python train.py --model="model that answers yes/no questions on an image's attributes" --train_examples=195000 --encoder_stem="single" --fusion="prefix" --fusion_encoder_width=192 --residual_init="scaled_by_depth" --lr=0.0021 --orthogonalizer="newton_schulz_5" --epochs=11.0 --weight_decay=0.1
Rows from block 6 of the image encoder of a small model that answers yes/no questions on an image's attributes, named by matrix and row number. Rows with one number belong to one channel. Each number is 128 + 24 x the weight over its row's rms, rounded and kept within 0 to 255. All counts start at 0. Numbers have three digits each.
Before each channel's rows are labels from the 100 images, of 14848, where the channel reaches its highest value: "strongest on" is what is common among them. Only what is clearly more common there than usual is listed. The data: pictures of board games with random positions, seen at a slant.
# convs0: expand pointwise conv (encoder.blocks.6.convs.0.weight, 192x48x1x1), inputs 0-47
# convs1: depthwise 5x5 conv, stride 2 (encoder.blocks.6.convs.1.weight, 192x1x5x5, trained with AdamW), a 5x5 kernel
# convs2: project pointwise conv (encoder.blocks.6.convs.2.weight, 96x192x1x1, transposed), outputs 0-47

strongest on: noughts and crosses; digit grid
convs0.117:106143131128140100181120151129110173149128097134102122104159158116112121139170094183151099139128178140163111123105126120130101099139116117096135
convs1.117:146150126139128113116129183176126132126177180124142145157163132119133130128
convs2.117:142143144118136101103146105145110130127163143098169113146142169107137121110067102144136123154101091087139110140099106159114129121131079097106142

strongest on: digit grid
convs0.98:183120143104146128126124105141170120122077115136144139097072170158147126137154132172107156149134118102154093096138122141158116127110115122112139
convs1.98:132119141127133157196175127116183128126129134162120105139126127125154149113
convs2.98:170140095132128114094067091137126148106135121138092111097098165091139146086088132142120152159156151142124117136117136147117078169123107142112111

strongest on: digit grid; nearly full
convs0.139:114118105106115150132149164088172155140146100113128171096151120115111139102140073151151122131143121107167126119127153112157117109185141118105104
convs1.139:122116127114127124136123090125110123141109134117190200166126124139156125129
convs2.139:156146123144134146130147125162111097105115115133078072150091147116121127135097131183162117093140126100145103207114117158107139139132159114097091

strongest on: discs in an upright rack
convs0.166:139135125094104187150122083130121188102118156148137128141144129104088137122108134162095108139148111139110123114165144139121153133113106127077158
convs1.166:121117139130113140147149146157130108134108138140093075079111149157113086098
convs2.166:112170092141142135124111164119136150086179136131100113131095139152134109129097120120151155106135115138156160089093156125149155092134145111106135

strongest on: noughts and crosses
convs0.29:146157108108124151158075111085093140118159172165101160131119108166133104123094150163100109119167144110126138112135105098131127141110113106122129
convs1.29:134101128148139107132129126144129173185164109123133182170124131131111120147
convs2.29:145131045138155135162129092144099121133110115190084113128124085148136094122148133122171142130148137141108145121169152145135118157107096119132140

strongest on: discs in an upright rack
convs0.183:148135099121106134143112092118117157132083096129171150101113123156144102110081125126133099118155168121115100131138118131139148097127072110078150
convs1.183:122110118121117122119157134148101113131132141101103100082106113087103066120
convs2.183:119098096123154160107147145144087124114153169107108083145114157060103126136100144113108155123109102153140127139144138110113177120119084120168125

strongest on: draughts
convs0.80:124154120084102118147142124123193115113119143145117083107127109107154169092110125158118090158096143108142139172132095130115112125125115108147094
convs1.80:135120113130136124138120128129139092081166132123070135179122122128179133123
convs2.80:080111138124130168159090124127128098110115151133150132121107134149109097117145120124157126146161168138110107109099094108075115102133138137146139

strongest on: discs in an upright rack
convs0.96:132168136129114097117152114163119152107108124151110100134134144172157163113139104133127141091156132158094121162108129099167146108124107106099187
convs1.96:130093113119147137106096112094126107057130101103109102105136127110154118132
convs2.96:129149103151129150130158119115115162128127089115185136131119114090169104139115139121119106133127123125122154174115162119123095091142134131132136

strongest on: draughts
convs0.159:131104128097155126121136166076152158141161172137134114142124129156099104175131124110140105159124132079161109114154125155136106167127142138121090
convs1.159:124146130132122122104116111124124147193153120135181194142132126127139126136
convs2.159:130131146098122109106155094155108128130100173112067121180116149148115099095136088132136147121119109108152127140111137128145107137120122112136120

strongest on: noughts and crosses
convs0.165:107108119108119072148111135142158111136160097155110129107110182097089122108144129121121112115112182147161115120102135110100155158167107118117119
convs1.165:124140144125127112157176153122108144142168095118149175163122128157149161129
convs2.165:103095140091111118119138087161116145120159172078156129087097145148159084111147127154134155103117107143157125141101178121128127119097122137142103

strongest on: digit grid; stones on a line grid
convs0.75:136087150116105127098080132125123101179136092110160168136122089141122127120110164133123111154144136094132084159121125139110162147122114146177127
convs1.75:117147159114117116096123085127092141139125136093161178097129122123134112170
convs2.75:106119156106202087109089126124101113174147105118119139115135145137114154138109122123132152132144129118102129110105119087178142157117113115155139

strongest on: draughts
convs0.129:135129119108097119144104132114194092124108089156135146131100128132142116100145092144093104187107117120130120154115119106142137115113088077112122
convs1.129:144123138134136123167130114117152130084086117140096072092110135108092125123
convs2.129:165171118159150164088129144151131147090162153114128092145104156121130126084135130134137140097079112111172159115141128150118129166118106117150144

strongest on: noughts and crosses
convs0.56:129123136107109188166142133135138107114139141117059102109110119114125120111157157144101101176163169139128127142153126121109119138144125093085129
convs1.56:128145132147138133124167180130103113127169144134094070114138114140098111145
convs2.56:098126107160119129138131127138161108143097126098093131081096107106155137130186100126140138120120132160149122066099145093088115138144141161147138

strongest on: stones on a line grid
convs0.144:171126128101127155124169148103115087146125140159108129148084113121140105133151118126169149143104127148115094160088148124169124168151138158113091
convs1.144:132138123122134130149153142138118173193133123111177178143141120154138125126
convs2.144:089094174104140079120170141163143182169161132095155123142098113098092160153092118115154154138128133134146143120105156117160122118146122119126112

strongest on: discs in an upright rack
convs0.185:123148152136117131165104117117109131184104112146126158138148117138108107120133175119175109167147158188133130169115109137173141128120103105138129
convs1.185:107091102126070098137114113131095142154112128106125105128138139097078144124
convs2.185:109141113123121149126146096119147122179132119155120144136093171078142129142129143096168148138097118175135146130144125108123119128090128124179090

strongest on: digit grid
convs0.27:158079112137166140133125120097160129136157086130123123097128121126113115128087186101139157113120152111134122109125108078103148143141146151176109
convs1.27:120125116131124157150127135122177120101111122203137091145115114152099138131
convs2.27:147125127152105134123134142122153120139120138101136086114137138160158116113153190136135077104109110146111107132144123171146154109172104160103149

strongest on: digit grid; discs on a green board
convs0.81:143070154111137105072105114116111118128137125141152137111124103194102160158152126137133139133106155101107101077142131133111103099137116144140122
convs1.81:097127119141124101142158132112100110134164105070104106153098088133142116114
convs2.81:144155093148126137125155153146160087122109127121124106164139120118169155170139132096102125145144119115156103161115136135086159150139164126089146

strongest on: nearly full; discs on a green board
convs0.46:115138116131170138133064165112146146113158075164102107083143107144109134150135137093147145103130141127122131123145115103132145150156155174137146
convs1.46:116120131125118125106091096118130082134083138127072099082123128126117147135
convs2.46:103091145080148112141149130084118163157137095161129170133147110086118160123129102135112127117126129114156148108102133124125117142139106141121137

strongest on: second side has more; digit grid
convs0.97:136165083070122099126117145136163112112112129151119127115134099110148141110112158157063100168120117098138114118096135128135113152141104095141152
convs1.97:121108108135126156123104111127155110081076103123081093152132139125147155123
convs2.97:097139113152108155094117148124118160160100159123126095101105137133117115095137143170139100152119155105129113120115129121115127122119188157118140

strongest on: discs in an upright rack
convs0.24:119098119129105125132131099142075115115118085096144121174144099094174149131133152119106138134123077159118108099154111133131115145120137101137183
convs1.24:113118108108106121128139097098114155179127086110149144126111102110075111133
convs2.24:117139144141118200139154160133112089126097146092095095111140135110117147140158118138159184058147128130105069169128101123138116122151109098125156

strongest on: noughts and crosses
convs0.146:180094100109146109146146169151117149179110141114104142163158151091121145136135105138114140134126127155106107154140115064135159130104117113115125
convs1.146:144080136113136128089105119116109118169119121104161169137123147177154131121
convs2.146:112142070178157147165126127154101138145096177170137137114112129161109141106113107159141137136154127186139116105151120157146100125134146124162136

strongest on: digit grid
convs0.63:141176105158137149088126101097132121140160134106135113118130088147159102094118132165126104167085129130109166129177140120145093116145129107150147
convs1.63:122108086098118107099139117127133131108115124145142157164140121164192157123
convs2.63:091137097127091138153103112112145130101105150141107133123132112104162160140125130117174095169129130142133129106155139124099135094126144148124116

strongest on: digit grid
convs0.22:128149124132103111137094163084130121123108128131194175132137155106111096105083128123098139097135116159108143122092125132113081110108121110112103
convs1.22:097130098099093121121130126100140137092079091107102136146149140160129156148
convs2.22:149164135122080131153113127141092123130109122152106122156137126151164116119127083135118104161145134118159148080094138111081128138134170150132116

strongest on: discs in an upright rack
convs0.43:113095117147118129121072075087131140135107121111149146134102167118178111126124141124135099128176133152134144123081139166158149157128157131136133
convs1.43:093116105121153165129059136137128099125143129126088090118125121150124138102
convs2.43:102168111117138132098153102180123158137144131135102127205132118161131155106165120130130150128117086139139116160096142131133066081115125107132145

strongest on: second side has more; digit grid; stones on a line grid
convs0.170:119108135158140119139137155131114146115140115138130155120161094139168135132128090089172155137099162123138109122074118144159129074145173158142110
convs1.170:130132148134149115137153130118099106165164129092081142134158127076104111146
convs2.170:101121125102116136095099144153120143112113094097106147180116109080137126157139115119125099108158107102110149108136128109106118146188108107160132

strongest on: discs in an upright rack
convs0.60:124165119096084116139144090125101127132144156154122122160119136117113180143097130155131133170174154148118141132137138141070122139104099115086135
convs1.60:127117125109138117150127075134137165108089118128170119073115108158151118139
convs2.60:128167135106156166089114138134153154123136135116144137143100142134147142111149170156144123105065140099158116075122128097096109165118144099151132

strongest on: stones on a line grid
convs0.162:150145119186134131158125124118134122188109114110152159139149134144172115096115128138149074133130076147127157130129109133078100120121102136129111
convs1.162:136153114096135096109131101135131139130096129138116110077121162120073091143
convs2.162:147098070163102151119153107122103141151140124125095161121116159078135114094128149154171109134147109121167128124121085102121107113074120155152098

strongest on: noughts and crosses
convs0.13:148095116119132132132143104077162093166144084146110147084120160131118137109168109130105138127138156137156102126125164108125102144174115119095100
convs1.13:101103108130108120147156109137154187186145113144145127122110121119102102116
convs2.13:110063119115147101162150097137135116101118169132155152158132166198120108118135125087123103106139133147110124117111160160127087099137125093124121

strongest on: discs in an upright rack
convs0.12:126152107152118123101124142140099139143156158164109117136134107072145129127089185168091107176116166119118125160148153148095130131131128134116113
convs1.12:135130126113130142107136128133108168125083139124201127084135115152162126138
convs2.12:155136114123147104126089134133119150087146125162078147130164170132142135126137149158119127131087143086121113110138090139087084102145097136115126

strongest on: nearly full; noughts and crosses
convs0.2:098087115155150121129140183142159122117118107147130122093133145141116138127121148079177163084128133164158156123100101108134157107140152123130097
convs1.2:143139128131138131112133133122109090081118136128081068082128120105106111120
convs2.2:113114125152106111123133080121115138136139100127141093161157137113146122102112084089083109112122079145141122116135140160125118150172151118143114

strongest on: discs in an upright rack; nearly empty
convs0.71:143154135153118146126159100139106176091132159143087133121150128111136110101156100145105115119127149158171166108101143167155106099147131084139114
convs1.71:124126110122109115094128107097118110082114121107100092094126098110101126079
convs2.71:147140157173148143136120165115170132134118078119175110148135113144161110177082137146121151112164123119101104173118113119182086142104128123137106

strongest on: stones on a line grid; discs on a green board
convs0.118:122149129101140161107146153097172167176168131142132130089165100148112132146111106138162111140119139112140087114131130092164137162130149153153128
convs1.118:136122122123125120137172172104116102124180133128077096166116127103132114120
convs2.118:112157123161059163118109118145139069115134142124122089158149159130169131107124114135135128151088110107118082141131125155114165131167156144104159

strongest on: discs in an upright rack
convs0.169:094116112125100140109093103119156138133084107106104125159124132091124140141100125164121131153100093132147099153130077136154175167141169113121140
convs1.169:139139137140116110113109129133122174142113125085124197125129109105175108132
convs2.169:148121107148166126147150122133113095137126099111082172048137139143109130135128143148171109104140102120103130112096088138165125132103105157119094

strongest on: noughts and crosses
convs0.6:158155161109095100115115137112086125142104161094103156160133161120126070092152097127109144131133141110125135123130105083116133163094127136094128
convs1.6:112119148119117146153141140139082072104140138085087128149144151136125162122
convs2.6:088145115111148166121131128142132172116094166109142121153147118144133137155135164095148151146132134129095151170142146116106129139151167193117155

strongest on: noughts and crosses
convs0.119:192084113075143124129120158118123151098118149092148159111148157119110130149125127119119111166103154116142127145119129118105114149154104145150074
convs1.119:118115137125121119171153126133171150091096118167117073102119135155112123123
convs2.119:134111121164137195106158135104135163158129141146082114137137166138191083106104151118143136148167107103090136175113112133105132151150112095105103

strongest on: stones on a line grid; digit grid
convs0.40:117122135118107176120141138169130149134100131061125124151097113130139122119132124129118100164150096105124089125162147084154099153106113152175126
convs1.40:131091120122127134083163106113145071162100100156151133120130112131096130127
convs2.40:138156167118148137185142139165123128079101140172136098153132143171140187102105131122114118123145148139116107171180165169147135100170097109113156

strongest on: discs on a green board; nearly full
convs0.48:142108126158111097170104111119119148145103135148145107128134119130139109109110132110153137137200154124115102151124157144153089181123088145146087
convs1.48:151134134124144123145185164125137079121177122137088085138140124123131128129
convs2.48:124118094112122138124173131131148095067092159122144143155110115100113106099166156147133188125134080137087092141157138164136159141135141112114127

strongest on: noughts and crosses
convs0.108:169113107115119097141134091142102124132128188101108178128170106128163136123129116155145096149147145088157112134117131138110163140110119079129119
convs1.108:143154153120130159164104099137136124087079116132091104093110139135132108105
convs2.108:117148108109131185123136131119156180142105151114150132156155100147187140128144138174073127096095133157102179091154136093116140139118128157119152

strongest on: digit grid
convs0.45:190165129082114159138121098159152129106102139120098118112109146175121109128122120165098129171151132123130110077136109107140157117101131131142134
convs1.45:124123106116138123165182124136138171201136113130165141132122123126125133129
convs2.45:180100113136107096170127105146108092088133147136085124112148106137131096107143103139162155133154125154109104113133158140125132172138096122142149

strongest on: discs in an upright rack
convs0.180:139154131100107140170120102114122141096108107167162158130109134150093161153149122190111139097130137124116088088113130127113089125112131168115140
convs1.180:124122163126122099074126147129085105100165128118098150152119115155162118117
convs2.180:110124139135125120070118123123175129114145140124116146174088135144155092129145160150102139139100145100142143155079118143143146105114189135122104

strongest on: digit grid
convs0.14:171129138101116111130138118102101197155101108092169140141136124130134097112129114172127112150132130168107099128114120160158118136086111150098138
convs1.14:110144164135133077112161159140109092103138145107134096163105144120152145106
convs2.14:152099102116102124128108159161112184129105108151159125147149084150131159151136118135090103120165144150157098128124185110096146134118153145081141

strongest on: digit grid
convs0.109:122132121118114135121075158125117154157081113132146129181145115112164095090120092114103139152166145128141110181159116130148117158116115102142132
convs1.109:130136131129142108102127128138086078087114132161120086114123159173154123131
convs2.109:087143131147104116123158153118114161148099135128095134110194102140096100136132133118184115141130108097126174151141143156089105113103128147142140

strongest on: discs in an upright rack
convs0.49:111117109109075122114189115100145104135167131152113149139131102121149116100108141144138121169149115128109153171157124149116119120172114093085127
convs1.49:135134165164134122111134125109151122166186124136153185162127128131150126128
convs2.49:142096108097137105164164103144097133077125122128133178144123103128135155124136145141124110118127130104101097108122102126116125142147104132135058

strongest on: discs in an upright rack; half full
convs0.5:160144161108116101105112126149138151152183125119148087093148183124108120118115126107119143115109116100089128139142121156119139169184119110152113
convs1.5:132127143138157118123167158137118142172189132116143153172136113130147160127
convs2.5:121113178087169106117148100171117145143141110113149132101114134130142134175069134125162139099099088144126107157106112111104149151095131186127099

strongest on: digit grid; noughts and crosses
convs0.131:141133150150143130150135144153153138102142122063140130134085122181154096116129107161107135138082124122138125078106108088101096133138127127097133
convs1.131:099149108146121093121159119142117089167148126090092156160133124105121134159
convs2.131:115103153144153125109176139157125089129115143122114085125103112132097155119178147159127130146103122141113125142091110155135147167147076147118162

strongest on: noughts and crosses; digit grid
convs0.88:152108129130127120108140129112134102140170072157160174109090154093114111116107107114137101087137180150138095121120134087146133130146132152136150
convs1.88:113127092115148154135129099112169155083097111126158118112121131137165132173
convs2.88:113117153138125150132144103149066119098140137128107120094134155163092093115132168133124109140143154136144107151103165135129176133131107126108102

strongest on: draughts
convs0.3:130110119140143149171119143108132136120141145127128115107156149148117096190101144119126078136102130085163102081136099144125156127136127152107076
convs1.3:142110127124136102154148126119155183165135130151166184142128113150145105126
convs2.3:116137157084152101110132112183135129093100126080106083136124166159169096183160100155154126100128115132114107143112128148114145188116132122144147

strongest on: noughts and crosses
convs0.158:149164096147110181144103143097138102096148116148101115121141164182122124134109123111127073105132147128122115135127163144101158116149105158098147
convs1.158:131111121144159131140119122135137128097098122182168128123126173178164120137
convs2.158:137153119162154161134095114167141116125140108155110161097107102095151073117133137137180131099088119122127155099146144150129134146137150126141184

strongest on: second side has more; discs in an upright rack
convs0.76:098151085115098145109156136129152118156134172134136116098142172099173118080130137154134105149136106125132190126146126130118122104161097130114108
convs1.76:126121124108095116119108141093149069106131077132120125119080143156144119121
convs2.76:128159150139116135158121129099161151093129120138068154122120159103097145188078122140114138130149141115130134115143077102145148147125092105150141

strongest on: digit grid
convs0.125:137116119157159103133107130123141145089118125145163153123114131119152079087117127097165077116154154142118107127110158142103133130119063143111098
convs1.125:128136139130128125136091125127130140106131127123193200171108124141143131126
convs2.125:082102145143122129121146176112091088141098105142109133098143116169135145130101113154166125139098122109101121128097135167139130119163148173107118

strongest on: digit grid; second side has more; nearly full
convs0.66:121092123163143150081141098140084145121129123118113098184134130105115114131132103096116102107144149172158156140108159126140093172141155121128140
convs1.66:166157178134143132107123129143142165146153142142163167145145110119126167106
convs2.66:162155121120109112192118100121121143116108122140134130165147147145166140132109118112178146147163141114107162115117110158139114149147170141121142

strongest on: discs in an upright rack
convs0.106:115147116095122117123152118155144112124134168155103116142164159141153138118127175107130118196131148110175117139126144182142093107126115124114163
convs1.106:167146135150143117159195139136119161157150108142145120098132135100123112103
convs2.106:130119138130133121031092131116127097094142129093105132141137144125109140110114173128142137141125122100125124139107121095130074120134084123093114

strongest on: digit grid
convs0.188:096136194154166156141129134146110161113132138144129124145123124118169146169133174083144135116156118106128173109125127111130117107108127167092122
convs1.188:107139096099155151142130118150127148129121150155167140075112151142087097137
convs2.188:111135167141099091168117147106136173107119113098185129108146139135114099145111101137113133112103106120129135143158124143110100109136119146112145

strongest on: nearly full; digit grid
convs0.100:072127168139132121089101117095173133144140114152117132109178165139131130140125102081101094146129102125160123110137164133135125130110137099164133
convs1.100:129134113082123107093085116110099167147161103089148145149108136126137109125
convs2.100:108116161143126166110103130123125098142087173133083167097103132151115144134088163159112125125144113126118142131170096080131098126132156081107114

strongest on: discs in an upright rack; second side has more; nearly full
convs0.4:110148105146105122122153121105148130136152150095086111148150147142147135147153172140096111168112139112111090145170172171094152136139101119105113
convs1.4:134152149123149147128139183128109131170182158145152161142128114139136156123
convs2.4:106118124126139102085139130120136095117130114148105155147147122112152151153116118105089143189106126155158101164135120099093100162096162153131116

strongest on: second side has more; nearly full; discs on a green board
convs0.152:136079114111098155139184135174159126131118148130124105120111136156154097123141096147128097116086144166113167100129118152127092161122121110129104
convs1.152:132128096111140155151120083100140145128086092141167153120117157160157134131
convs2.152:126127083108051103137079127112154088138137157141137099108121135104121137101116157125143106140131138152123141101136131110125179080142111121145111

strongest on: stones on a line grid; discs in an upright rack
convs0.59:124100173138118135118102137100110096167124071139150150140140108130132163156086088126089144103138079149122115140127087118156134118125131113099129
convs1.59:103105099097142169136137147113158162139127086119095086139125111121100101127
convs2.59:155179159082115149161131142124122130108122137118117112145140154134164158129145086119145137150132143104133114174174177120143123092184146105144134